config.yaml
encoder_arch: "vit"
model: "masked spectrogram model"
dataset: "synthesised imitations of 52 everyday sounds, one a clip"
train_examples: 39062
n_mels: 64
hop_length: 160
input: "log_mel"
win_length: 400
method: "mae"
mask_ratio: 0.75
loss: "mse"
encoder_norm: "layernorm"
encoder_norm_position: "pre"
encoder_activation: "gelu"
encoder_mlp_ratio: 4
encoder_head_dim: 16
encoder_fused_qkv: true
encoder_bias: "none"
encoder_qk_norm: false
encoder_parallel_block: false
encoder_inner_norm: false
encoder_drop_path: 0.1
encoder_patch_size: [16, 4]
encoder_layers: 8
encoder_width: 192
encoder_positions: "rope"
decoder_width: 128
norm_pix_loss: true
decoder_layers: 4
init: "trunc_normal_002"
residual_init: "none"
optimizer: "muon"
muon_scale: "match_rms_adamw"
learning_rate: 0.0033
momentum: 0.9
nesterov: true
orthogonalizer: "polar_express"
adamw_lr_other_params: 0.0011
max_grad_norm: 5.0
ema_decay: 0.999
max_steps: 6800
batch_size: 384
epochs: 66.8
lr_schedule: "linear"
final_lr_fraction: 0
warmup_steps: 200
weight_decay: 0.1
adamw_weight_decay_other_params: 0
Rows from block 1 of the decoder of a small masked spectrogram model, named by matrix and row number. Rows with one number belong to one neuron. Each number is 500 + 40 x the weight over its row's rms, rounded and kept within 0 to 999. All counts start at 0. Numbers have three digits each.
After each neuron's rows are labels from the 100 clips, of 14848, where the neuron reaches its highest value: "top examples" is what is common among them; "peak in band" is the frequency band that holds the peak. Only what is clearly more common there than usual is listed. The data: synthesised imitations of 52 everyday sounds, one a clip. In brackets: how many of the 100, against the usual share in percent.
# fc1: MLP up (decoder.1.mlp.fc1.weight, 512x128), inputs 0-127
# fc2: MLP down (decoder.1.mlp.fc2.weight, 128x512, transposed), outputs 0-127

fc1.161:492557499542524485504479490511460477592528487523483491470478494523543477509509521572466515555429569528490464448549561477543518515570407482512427488571460472468459498499523505541448503532527510470542464464471478491493403478420427511525483571521434503452455545485502465478439537487527571514508607556505561502494511510491547556450545501494529576536453473530447453520526521527473437504485
fc2.161:484508540484481524487493458433492509491573505500499437538498524467448537515521487456541505440549440474511563502378486492553493459362549491563469503429468525500479478502523494528523528451470433528464561409474511499518525436603592542483466510496523511534480505533487485530548514444467493447562434537476505544488547528476486438488501489562462476515509587517506501497518493535467478540498
top examples: reverberation (69 vs 34.1); text has "reverberant" (69 vs 34.1); water drop (26 vs 1.7)
peak in band: 1000 to 2000 Hz (55 vs 25)

fc1.39:434559528534419468508457444516489551491490523493481496468449474481471534485563529496456506499499519494542449531457519413500443391573476520510506502461541517489513473454534482520502542584498546520469515526503528524510496454430508501485543453458486551507486511433480462492541447519597532529487498509595467503544479496536488501505447495560462406564536612533536552524573553487478454486493
fc2.39:510476498442544487501551533495528440497532446523565557579534499509492430486520480542480487510500524447415541517547487470473551566447538474506482500529464465572544529481477443519558474478506466443527505490526411437468530542543542533522523474566480480527519479497521556520424501438495483522501595493379521519421416469455496529493477503535555520523474460520444459469509452478533539551520
top examples: signals (80 vs 11.7); siren (75 vs 1.9)
peak in band: 250 to 500 Hz (81 vs 25)

fc1.205:489475520502518555526534463487553476537530533562542507519470482576550422502538479414547567482450496495615448443464550471533469541491554487546479566524534436500504477555458481483551450511492505507500510483550513483484572487429550469473471447445527525441394539455492542565460480509486496527483486472490479510449496513548479494499516492479524515592493501502554437508546555422514534559469
fc2.205:492461579432507544487539435539445469537466546454541524424518518498516432508484565497584497437494496488550512499556489564525555472517536525508446546524494482481480501509473503464477487498563520479512493487475459489391501517423519473488519487473484537499570491539553363467477477508488575440475518461475559557460478551547548530454542479513495507545483527588504508486504415501545459526500
top examples: reverberation (64 vs 34.1); text has "room" (64 vs 34.1); text has "reverberant" (64 vs 34.1)
peak in band: 4000 to 8000 Hz (83 vs 25)

fc1.91:494542497482447485491545565511537571524548438505535425540549500554407507541501450454417491440487452500512496503486526580505443530426579505486460531542551528514486530470484510485527560589506417534476455490527471438528475500535481527437477566494511459564489529524568463439466462443489522452552500502498521503547496490526546557426498480473514455521506489531493517508441519487401526521506
fc2.91:509473464407505498515505434527469482477541408567483527540511503489551461497511456485554547480538508522420590508536522420539501473526501459476516477553448491493537517500467544502477493435489496510506508524410462568522523423420501466512445431448524489465546476497532498534528556477509464532434521564466460452511533484512566490505495511482551612495478470544599494494561530476558497483500
top examples: laser zap (100 vs 2); machines and effects (100 vs 21.3)
peak in band: 1000 to 2000 Hz (98 vs 25)

fc1.220:485533453510465476447443500531480473481482547570507451467522463508483591539513451489502449440456472492490531542554430461546430524568504433451576492516446474500518485537401522520467497467490498525520413521536497515582474444524530504462508536516471533472474479482512498500591480509559480508495631545491474505562551471529494537498484543507456592470523507539469495421497454504505450530487
fc2.220:516434523453525525499519479430533518506568480416557551530528532554474517507502533511434492550574502508534455458426469526478592452454479540548499459492485523514508485507566498457517490489505526473437571537534482525456495547495484504518472532446552467481523504478478496475378474497409541505514408462489518512478484537506471425421472467526518446446493493480476528551434508523539587554520
top examples: laser zap (62 vs 2); machines and effects (62 vs 21.3)
peak in band: 250 to 500 Hz (51 vs 25)

fc1.325:466430493465473506514491506484549495491461493546568522533530479525517478540455489509501500438515528495552485544496464546422469489466549432456443545532518499464485541469506569508435559452622489460514526530551511487470455538458517490490560508486582482467521543539522544497525520620480483431525509539530442491476517483528508564523429525444522490486574445409550475501571526472448502453506
fc2.325:478552496474532507507507491434429471519491522529523486456505592448506540478484459479475524559500467539456452530519524500485390489496455524449471540473483530544450502574482543455582481546429450482558494515528501463509545496574573454456418483538541500506482500457485391510502465463468477480533520498471486516495415515572480488558590450545493483521496558522536547458451510550547467524493
top examples: white noise (50 vs 12.1); coin spinning (42 vs 1.9)
peak in band: 250 to 500 Hz (93 vs 25)

fc1.268:493494502559538429537528544565566531558478561450520528499503468512464547451549516500459491464461509492490518533489495447466476430618468563533477452489508553425518499523553504563569556468544521464477478368542475427551503520498524457528441503461504470582464548499485497505536505491535477518501508509465565489556512528482520474547493547496454490464446460462517463477458439526493422487516
fc2.268:506530499483486537439467446464474581525585533518575538476482560481486502444479588431466513531553519500546481496499517487502494492554499464514518461498403481545525499535500415535550465550470466506512458507552518587479456464474469476526467517519531453488475487496513521553424426520461492583509466402499486434444518539532547503441533431483509576480456499508506568472450524489533534537530
top examples: signals (88 vs 11.7); phone ringing (67 vs 2.1)
peak in band: 4000 to 8000 Hz (68 vs 25)

fc1.277:490575560555477518527497554529513474447447517517394469512537510585488496487570492476445499515521577533506461460590523512477523454527500480506535493488530520527506431463540483472500466529513520472537520523464444457513537535530486472458435571497520462443506472522514517547544429499514428416523445490442462529586491484513555487447489551519531530556456502520564489473519512546392495440465
fc2.277:541511432511495426497424494516493491496538501427568513461517482431457501432474484527477592514544476560517444517524465527566461488531497432479537520541484511504452507480499525452496480447575499519420455408500597428495505471536499477507501527478510549499469475492429553496475469542554511568564605519464477516544527447509446533475443513465560539526546472494506523545465467480529537509481
top examples: rumble (36 vs 12.2); bird chirping (28 vs 1.9)
peak in band: 1000 to 2000 Hz (100 vs 25)

fc1.223:500541523551563581552483487560526501506444486494502485526468413514513483560527559571528522480481375400456383471476452456433528489500460530521446550516530509526442533544531510525545480492501504475526547471481498542527524481444428531578410529532531547517570463501485482463524495482506455463489483500532508565505450486518473502520484503568529503524493456457530519486504442445469485499455
fc2.223:493550610545528470531524440495481478492491442514528543533500509508516465457436454506498464443481403418430440465493453484525506543482580488509499498525474508519533545493460470473547492603543570528433465579497526480517422513529461429513496542549431520459473485482562521422496479525500550512480503478480560449442457495482494529513529507487568510514525503488467478495526533509567545585521
top examples: coin spinning (60 vs 1.9); household (60 vs 18.7)
peak in band: 4000 to 8000 Hz (95 vs 25)

fc1.149:510570489548456501496497495499435486436461528552519406560500507534520512481574470488483467532466555440453463488485484534478408509462476554461415510552521480414539492538477465522494509508513552457517569516515475472588463500441423461541541495532561504402498557481525513515502515527486460551546490489515454559440435513498524508463549546504544565518547539453541504471499489554491484426502
fc2.149:445531524513523448577489513543556519523509466375475512464479495532472535513521533517516484478512517509558554503466477468517522464463511533510568547476498494576491432482512466455450481481456505526513381480550491555453511501544521542503522536488496537532502398531443498485526517480460514436485508523396465471575481499466463509496481453487439515515487461550555629520471545428475490542517
top examples: coin spinning (45 vs 1.9); phone ringing (26 vs 2.1)
peak in band: 4000 to 8000 Hz (58 vs 25)

fc1.363:515523494492524487553549507490449537483425522439392457519573550495455472520539543491493469548567497514506486522534497478503544533458445423499480445509534477464376523446556446475386518473573556525483533430477503495569534557498518510445507439513496536504484523491582536501529439516514523515504493453497512516504479489527500535486517512460473443519502469438527486536576572459447538477511
fc2.363:515533443507489540511489505528460538481494513539527632534459463479520495558503440516583491468461530458532485479474397514423453518479464483544526465498500442488502552585514524458518524468459401427567473423487555474474511454473468549453478470530477500487483517477543466499483440525536508511513514606488471495524533464503467508468428537544461556588495527532514571489466536527518497499470
top examples: animals (83 vs 15.7); fly buzzing (47 vs 2)
peak in band: 1000 to 2000 Hz (70 vs 25)

fc1.243:479580545474528471521473512568571463495437564472593446423460486479475537522477458444478477486433538502474580473524444521520493457489431450477524490530483490524470473465431470496536534503464496489468405476520536518487500478510458481489519572455521487537571548495496521582450565470564528542563503465463499525506494483537548459488490505506518455533448561519507564440523563507475434552558
fc2.243:506450498509460555395500512493425484535530505484414514587530458507473495466566525472554542458590479483480453527420535525530478504509561524512518435487543482512552469502515498443471489474517461575541539488464437447545482539482553534498446517508498522464474473519499466478534410516499460484475506533570596481469574511408480545493503528521550507450507498483432419494509498521488538464544
top examples: signals (67 vs 11.7); siren (33 vs 1.9); phone ringing (32 vs 2.1)
peak in band: 1000 to 2000 Hz (51 vs 25)

fc1.387:493486553471497527466633471443524479436563490481491512418487529462550550496461526505524487491453495506559500529467466511534503496451462499504523577537492541448604487534517513502455542512503462498560519527510485498514508450507521577485501474482481423524480563520587547509529431445420461513541510469501549498451558521400536438511506537449455547555502494482511516476495538522437451432478
fc2.387:599439461475488506461473547435503547537598575470506508491548461516527447530550521471529535508479486489478585418431486493511454517551486494486518475437511503497523475487514488477531508494532518506478491536566479535517540502465493493485479474445535522457511421500456502525534567539470530549461457532527572450560546508533464520550495526452529499480495466501516470411347488476548535567467
top examples: laser zap (36 vs 2); laughter (27 vs 2)
peak in band: 1000 to 2000 Hz (64 vs 25)

fc1.260:519589467404571423461481504497456508501489554496498475568480459448488557502547487490512468399485567452537516475477487547467522501415447478482539454483576522427520527457458506540538547456549559496500516482560482507504558485470500497519504495503589531517424530482508450529547506478464474462573608458517522519519544434530468509486454561508504474502478533526552484496464511469495522437510
fc2.260:527481455558546491524524464511511466526432422471461536460516477524480460546520544516505539493466518524424535536491561438537524474539542433522458550502509477496534501539506534504530503547482443494483481497453489490482446537592433530464470481479437462492606526519482558489451540529511490496466346589484519516540394571519538518447526531484497558477485468468516528465495506524485528519460
top examples: nature (50 vs 13.8); stream (40 vs 2)
peak in band: 1000 to 2000 Hz (70 vs 25)

fc1.384:565503536530477574524534471496528461487526472527582389469469479536499436516473486492447528431563429487547490497488507479410472495513429490501493533507557470504483545408501533568522405504475501464547477477492550453516501506538453589491465515488551468537514497540545521477520561512453499541519485508495538524505505491464599545501474518448415549411524542505542464505525506511437466482522
fc2.384:481553498540487511518454451514487507458509443472414478428486518603470465484563520506498524486460492491526496458559538521509478517546555469507557446510530567460495450526509475533554532492465494455505583553473578501536479447466552421559482436478509542520523462516465489550573479506455512480463527534495498634461501502524492461483482437451480494509537465478433503471505538511519563406446
top examples: speech (39 vs 2); laser zap (32 vs 2)
peak in band: 2000 to 4000 Hz (55 vs 25)

fc1.77:544560497421404476508457499509542567504468517519478484453451479485507457501473576518515447550549491575464530438485486457509454463518491567473508495539456489513584512498541364484480502510514511471476478480562475552445497446503527458525543511491498501557452532495520470534510473605543510529542560522560463449459520553443495466524523558479468488499476458588494552469476511458512515440540
fc2.77:442479506507554441540556475462451494447482439449505481530519520487516461485522432471498503499577513477460563558454508547485540446461505471481561588489594526435445532523483510492485495502507467547542540546481544362506482541520511530490479483497560450423516488454500520475523493514536489508479458482467588490556452487528484511495440512466556481522476614460511544474492532580465468521481
top examples: crying baby (94 vs 1.8); people (94 vs 15.1)
peak in band: 4000 to 8000 Hz (60 vs 25)

fc1.444:543570430531453487456539488555480560505487585513512497547519528502488528486459506543454473493519500506479453493533568572480556542533449509461544563499475481546562487557531499461472452534519488482504521545575516522575451553495479456404479534533548495477478492558468458524537445483451469487465455527500417447471505523474456548461443413589542486521503459547554473441464483499489506441473
fc2.444:509471536460481454554575491453493438457498481508439432472521575507477540502546512527639495510475509536463511522489459433521531529488502464463470437521578534469443515474515473461506530460497502559552454447450462575519496470550523510501526500422477490533533572520485501495489563491507447530573456561474456457528545472476545464517436575480507537457462549453492553572515496531507522461466
top examples: animals (58 vs 15.7); meowing (52 vs 2)
peak in band: 1000 to 2000 Hz (85 vs 25)

fc1.73:520448500573542494460516483507553477509484491549547531501539471524536510473483545422457544479537554490425502529490416519565506594522535502519485481528581460511500498455564494472503422534480529463464450478511481424525519540437476518544505466536448412504498500556492511551496485507453489530560542527563507495481561526469533610528481509506483446441460525522558476537451469419447518506568
fc2.73:515514568417485531509467434488459549503488486522482539426511522453488493519536513477520510527484484560436447483465583438532517529532489527576483486555448529412487491479514471553556476484481479550577561522411524534531495526348419474488430508503521498566468527492536489507459468475529498480513461581533519529458536507547437523520552454508473516457528491481466497478556500518524525460516
top examples: glass breaking (81 vs 1.8); household (81 vs 18.7)
peak in band: 1000 to 2000 Hz (50 vs 25); 250 to 500 Hz (50 vs 25)

fc1.225:587506523443494437501511434528514454505487518550475529520463471489434508601559515525397441540524576415516529469475480522528517446499545502493511526482555473420596479449464509537509482470480483569556444469499510508462513553517494510448416516491467505549462552482518502449550509560492412478467558488502499521511456478523460561494508536478519547436546529519510545499546480459517471447478
fc2.225:532506517528450527491480470488480506508474443447512512541536487521519532441446537496565463507433475518527495501522568543462455498461446422475521571519453559527449522540520413496537559518491478465434597549513438489530495486497454465477514489493433555483476470492448469554528531519498508537564384545479522527501550547499478473468464487564498535584427507438496504606490518516490557496519
top examples: animals (94 vs 15.7); howling (53 vs 1.9); rumble (33 vs 12.2)
peak in band: 1000 to 2000 Hz (99 vs 25)

fc1.291:461512484570514586558536548541569432506541475510488421489526487530509453487557566488522485507515478521491536433545539533490518591483474535503495506542426549501490490487456502550527525526480523538517538521502550441511482416524511466461485457456535471519511437462493583464503576420460483523490514519469602483393532457502508492482512446496516505520468492510471481510481448464399434541464
fc2.291:541431499422518464480537505460485554536457469490477563530500537475497501482518422497469531491508494446534443556475461468547503435510512489473506522503604545494566497547479505443462515531483435462517393506517552517483488547466538526528541568568436515437487574552443429520507495507516471524474454447556388523562456471494465493503477473512519497472563491538477553493534475525475543556537
top examples: reverberation (76 vs 34.1); text has "room" (76 vs 34.1); text has "reverberant" (76 vs 34.1); household (51 vs 18.7)
peak in band: 4000 to 8000 Hz (81 vs 25)

fc1.345:536511517486558482586512537443518490526501450606499550504465554477456487510490548434456516502528537478492483612435475527463527508460516498567482547555499472500493510520395513523470533533487507488422524484490537486448580505494544499524474498397488481554528454461529489458496447540469459496487417545524489431550537482493489521492566470464527559578511556460504544550459502507540543538466
fc2.345:541486499523480509507448539470459470428506508485492430498451527438487412509443509629486492430500578468461485490532491507560541512498527484533495506546462484641496561468494511564517459527448488502567533472483447456517488511483537474527522485531442534434537453518433465499446542506475498557548476496526523484520465494486510603574507556501510500466544494469465554498481403485515503511512
top examples: glass breaking (85 vs 1.8); household (85 vs 18.7)
peak in band: 2000 to 4000 Hz (91 vs 25)

fc1.297:458528540504499486533493495528628526513456564522453545531438480565547426490468590460507504519443506565557499470474462506495512566536460520512499567466526553449469482505454558497495600488507463482489511516495519484462449421554529515478451428507494528437477480482449541463531483479508477459526484548552588545548528501518492511452514549522458413477538534517475517534455544478541496431473
fc2.297:506478472468538531525525534504497503528491481532546506491500481502480464564531501483482463541427506454484545524547485481534499479590538485490524565402605528506467471445483522478499450542475475490529463482503445423502453489500492477582502547461564539468395533518499495575477492524431486453489493567503457558529406474452428461538527490533411515508529480538517479483585511480567483562509
top examples: white noise (74 vs 12.1); muffled (low-pass) (57 vs 11.7)
peak in band: 1000 to 2000 Hz (83 vs 25)

fc1.449:560469463466425503515529486507546488503487475504548471519475604528463481495490471451509582502527432560536446549534523470569481482476446553528399542495516543520494543456539539478477490488507478565513483460470468472486539458499552600481444528526514521536509521427551481430490482519470448533551457447485563406562510502489509533498470442484443580547501475512476528481524560523453525542463
fc2.449:526544431534565512500553499534506462482534527531531454485510466458528533484477548556533480514453535487496560510476495524432498582493469480439516416541494494534469557516454577596454527489514506545432521486514492469412535524499495505491543503516470431545495479539494517425536524471511603534474490536446471572474541406482487470439461490453484534485541500488506493437551397436508500499489
top examples: laser zap (92 vs 2); machines and effects (92 vs 21.3)
peak in band: 1000 to 2000 Hz (81 vs 25)

fc1.151:471485518496495435499522512612498528503449467558433544511479431492490494475532411494526441507532505566432460550491452550464484562485532499543486504548488474535493471489494510560522447500446406532486479565411556478549492544511457525476490439496488593546587489437493554465490482490544475548488555524491500513540434418538540494516525469517501459472463460469517525553574512524502514503540
fc2.151:509500486497455514466549528439442466488509514548593490549494515417519527520482544546414522533467531411563518520546512475504561452529462507475446520508473528512499564466559449491394538543546519531591505481534490556436516458513519482497496582493459458500461505546534513505539444485472536506519508393517466460484545571511504472587436451506519479473511464528521439469456506471527534490510
top examples: household (95 vs 18.7); typing (92 vs 1.8)
peak in band: 1000 to 2000 Hz (66 vs 25)

fc1.428:583544506508497512529528370461462524542461519485482464506537455526507536445554519497494494484466516517533478554516482478456528483497487500495466553447478561548443520548464512518493529505543474492448447490507451464540465568469482491494479510508515493495618455403558476454518534472519528500500509453515483535468514497561510619461461437505594523482485443449404544497457543485510489504427
fc2.428:618580549523511504470490513461506467553476568435544415536530490506474525500494487541495479414475465521580537481485498474490485546526537571449571480485485529512494459485458421479516503503483524586540531427470472462533549433522486505489471520510491502465488428505524472502517532504498529490527436531457438490530487447472509442512514532475452418477588491531512436585534506468538520432539
top examples: crying baby (83 vs 1.8); people (83 vs 15.1)
peak in band: 2000 to 4000 Hz (99 vs 25)

fc1.294:527526480527500496517507473555480469517466508473538450417477486548495469561570474499498472535584488482401419514477523486450512542513476511516533474484492484558446441512455543560526522454578512477531442450528486511537490428568490432524532466472564487564502475496542494479524565487514528541478446496496488523504553493478567516469467496476508405447512484425578452554420432506467560495538
fc2.294:468481537465524468518546439431453510493498437554555502506466499435437460412423525480414508453490454554572560550488479447454488432465466514447483582493489493457535567453515503492523468552484515584534587527467474572544495551531447519504490525495480475527465486513494562584497495509446455470536509524584534453492493482491445515532480478492514528529489502547458528453546538512496501525544
top examples: speech (38 vs 2); coin spinning (29 vs 1.9)
peak in band: 4000 to 8000 Hz (76 vs 25)

fc1.90:451537560561475466466551504541483550474494500540431494451488496543510501496443514441569511570453504532510503495502489479502498528426496487475446490502487485490547464606456470454508460543519488472482470537544574549509560515487515489491516477478479539480452497472493439544490539459531558443577518555534457503434474426442469539508460538565535521500493405448504484535393581501451553528464
fc2.90:480463491547493520514488485522441512497455546490493504494524469515428520470536448525531537441490551423445507524444547456501451471555529443523507469543535573471569495469505528541532580450481516529491537492494480438522434456570552497541495498552585454546511490481507497512441534470501390505529487445525537585519526538486547477492470452481486418545537527458479465505604447503484532563456
top examples: rumble (75 vs 12.2); group: household (47 vs 18.7); clock ticking (29 vs 1.8)
peak in band: 250 to 500 Hz (96 vs 25)

fc1.24:484524476503583469449541455491531514485489517502599481524475414493466534565493484467535446517490488548507496436514479463446491502485500573487485422490534605432456595441455465518465470507539513465519534529458509483505469491578487488584447542537529436459449473525497539440555499425450485467537493517510517523498561507533564484447430551457565486543467475504554510512517506455513477519477
fc2.24:487465517495487581521505490533461489467520498541539488486549473482541454492550507529545455472558533463512580580490518562559485475523505431395493526454533505514556511430517548536544529480480461599486486425558517454488475526490469533418493510480483578491535480512490488561435449516503523516495525430404516533476437484487443440499599462530537533497490464487450426505512485541479524500487
top examples: white noise (43 vs 12.1); nature (37 vs 13.8); pink noise (33 vs 12.2)
peak in band: 2000 to 4000 Hz (62 vs 25)

fc1.170:468526538529524569514546490585540469436499486503499495468525495442526377521524440534455508491510521564508491501484482541483436541481489495581521505597506410440523509461469441534536487538524535475513477526496438467529446452463516550571452502576482488465455498535524476551502474526537440428524543513489505569425520512498508504564508519466475553491497503449560552459457547463468510430520
fc2.170:507486478585522478563462489435475495567416504539512489464505526501531520506495478499597462510515525479527396458522516377554497473571537461496572514436472518502487478545539542525463502444509502561514565519540512544493448496479528503492551479470593467513519477438488476418462605513523396506549485504548437531561468459477486516478488496491500483508470474493519481513516538482454464526488
top examples: glass breaking (92 vs 1.8); household (92 vs 18.7)
peak in band: 4000 to 8000 Hz (78 vs 25)

fc1.144:437536456496537498437534505551532566504510486518503462528591468499492474570511532515571503473413518446511559571490533493517480501440541437480578559495525426500501467480475486540493507435473463459521493529536512444574496546455551453530461435489511399489457556535499450517488557441510475470496502518506499604466531478479537463430493524496508423535467481546526480510449504507417493514517
fc2.144:536469490469438508477549501481439510477457544509481501483432514530581497540517514439464504501488464537481458493468473458515438484532461542498449535503522526456513503549529488511567513562498554516446436479463500600476513519546454599429519576562463494539503494527494451453457447529505508582505507574460518409498451472550488479521517454536486603438513520410502504471518470464538530515459
top examples: laser zap (100 vs 2); machines and effects (100 vs 21.3)
peak in band: 250 to 500 Hz (99 vs 25)

fc1.385:498459463541457482502473522493512492515510473541577446478460544550509475472503520500542503475524447521568471542452510529491538556563388525492508477541487471536522447553443521485451490556557530513554484485491441514488517476498519492529497534496542504570488468530482496576557537574471443475557492476463444546486501508539545494458442381498421488533498488482491488439627466462444491501577
fc2.385:511503477512537553486538535519501526545491545507546528513507515488484556524508472491527483482491542455490506444422553552442408449512453443569559496456502501442482473446510559524548509507426458488457406619484515514495467517553447546490516477469455519515462480480485512506569453504590506456437561498515589458499478523459479498531551556463492506418478535482554523500437494562480498497441
top examples: speech (30 vs 2); helicopter (26 vs 2); wind (25 vs 2)
peak in band: 250 to 500 Hz (60 vs 25)

fc1.244:445517516480489547555498468432544485492442564488465506511495463472501472426507542494527546471456387445431437580514458513423527539470508524459497494548501461509541585535470506486514502454569520513550535496495524433529518577533498474425489519433458561520496509469512556457478466506474434459440479491489513528526520480474554608551506495506487533514444451484467551508589499467502500539482
fc2.244:466399456551490540557508566551508472522518447478510493575482511507437518485448452569520504508568445468517539451442518460541494570578538440467471556464471552431485392456573522435504460499482522420420479543500489511485472505490497509493576546500565519456449470495486507507463494497516458489547519462559506504468486496464550440569561496534515512501518490527519509533444500515480542495539
top examples: white noise (88 vs 12.1); group: nature (49 vs 13.8); thunder (33 vs 2)
peak in band: 4000 to 8000 Hz (95 vs 25)

fc1.23:502497539518481457561516562509550504460510588520416502546468492484483559441482500436542481575404443559506498464436482520538527537493420476465472499494539535540450451525491477494410524532490527532455543549512521493487496534479497522479510521517466483503492438483473449489541503485501575456411489540534480586427553552581476527502483539510520523487476517441508508512469518514581439556434
fc2.23:514458491512564445453551541524407532514560448451468458549498494545479515505488459576484437419540492455533495523509519511477511469528495509427586443471564544458509526515538521512469529435515452555486438545519434551464472512524516524470544439515507480508542522402509483485483529519541498520583472461559511532575515473468571459443534491441501424497513495557436506470527493490515546455526
top examples: household (56 vs 18.7); doorbell (41 vs 1.8)
peak in band: 1000 to 2000 Hz (56 vs 25)

fc1.53:464561517504541586504523483559542492541392492410524542536588509468482503469489448448487549487461499427473498522472520596449489439499507427478427494548515535480521453514451451516566492509500468481534517474490499450494578463500430537487495529523546525487504551537544484508556458493449496510509503457479505492439476483571476542526482529508489462431463638518504483513456527505549505501527
fc2.53:531486465470458434550500472548482476457545444561455516475416527518583507532530495557527412468517480466483468521492456582477504598489483536527473512484475560558491506480557483470495449504538485489494492540529493487527441583520518438514506466479501482515579490527507514492458558454462514541492414483433486499513446439436597461503464515506587461548510485526509543522568497524447444461484
top examples: glass breaking (46 vs 1.8); chatter (29 vs 1.7)
peak in band: 4000 to 8000 Hz (86 vs 25)

fc1.129:521448567451499530483539588589492410536471585541512499490524435473512482473560487505413556444425534495519526466513538473513482473469482448507470533532519443421459522468538482483516466510588491530490552468485534461448439560479619519525465526425511512485541470496510519442510522470494551504495476469476507453444536541510489551446513476510479474516535451481552498485513549567475554511530
fc2.129:520476497464569433470491441480465537507504550489510456493448582454519530542459513559512505504509499518540442498445547468432428441530474493478487458493513507535492543484468511425581475509556420510579510562524486544484543520596476485494514542448520512485460530480504486468532505523503585485516501519544511464509447541500476380457548516577388497508486479539454545493563461493525498521540
top examples: nature (54 vs 13.8); fire crackling (44 vs 2.1)
peak in band: 250 to 500 Hz (65 vs 25)

fc1.416:505525525452509586556526531504546436487459503497555554488503520509477476478478463495498381524510538535586539494523512545501490488470519447450511572477499576467502527530466504485430514499528492561410454575467539481515444502507479511508495516480464605424517467529521526415526537529496586479527450445531422505417487558540487551449481486506504520535426526501500519508553475482538513464500
fc2.416:502487479532501472475479400503500512526517535481449425477475466503458505527548559526531587486473508456426488516525501468477537492522472490549530516531466524464551473489493522541527524423498474433578575357537455479451581508515550497520493452505502435543486555448469525537470539471480492565486548570463576515495505430487470485557530471505514462482562482455523489512449477465504493521591
top examples: white noise (58 vs 12.1)
peak in band: 1000 to 2000 Hz (57 vs 25)

fc1.296:548568502427490504457554469442580518490480574534447523536503452521510553461530493573483520504486460540469497495467502472495444505503452545487596498598432464487550467463494548570555482478459434485490527481541459488480516472531500553488467466554444449531453487495502531554503551472448517541497496514461466509412455523447589481503608534521489461515490498495494526458538500563461457452492
fc2.296:489484533583547436478484453483528463562463499482491476433481547507508504561471553442522420535464518481549465429510462517503507417485512436512485588449544431501473543465483472548522490525485570538512410477476526533524458531485519524473595488440468512533541508431541509465480525550458541545548480513548435530549532542554544517561456477507503515432506458464468492481439487465519507501432
top examples: crying baby (62 vs 1.8); people (62 vs 15.1)
peak in band: 4000 to 8000 Hz (62 vs 25)

fc1.336:355416504505504535551512448529503534480463596497487520532539527481483515472517542503500521461507393431380392419480500501459455490493462517472495546489462529505468542483476505542495497543462463523513511493555465525513497493510505519569495495469552523556561495468559438527529520558488433456484524524544459499501538465503493535501510513499499508443470459470524618516510484523458488488506
fc2.336:401462449507490444541508527469482422498457490554555536487495508566500447562537505509477485526506459500440525465507483496483493504478499556520452506511539494577497533479530543394492538497442598414485473541516550536520496492559475500532463484540443472558511498533465500472483555505484508484483548430553489522451465527497568517541379514551535434576498489469485467519503494478409542536503
top examples: signals (74 vs 11.7); siren (34 vs 1.9); phone ringing (33 vs 2.1)
peak in band: 4000 to 8000 Hz (100 vs 25)

fc1.493:506528462472546515466509498507547470400497521495520511452533467552502545487457484474545481524403501477583488503499445489458460501446521505523492514519456528449461518456530443516445539626518511523457521570466503527479480476602465519495549527412503511464504451540537475551477477503516542524572455534512463553486508533523498435447476516483490584563470428463433489541524481447481514573456
fc2.493:476539501527482548513444467511522523542497565481470498512524526514485448467525492533548506499551520512465543473441544504482496514552511509510441485424451429558483417506457522502442459458505539473504547452497549479551593539449511490504460543565455501479491549510456554449554439485553494533477483431499473403527488521524441550484563503501467553430511536476562548520488538592421449440523
top examples: animals (40 vs 15.7); bird chirping (37 vs 1.9)
peak in band: 1000 to 2000 Hz (58 vs 25)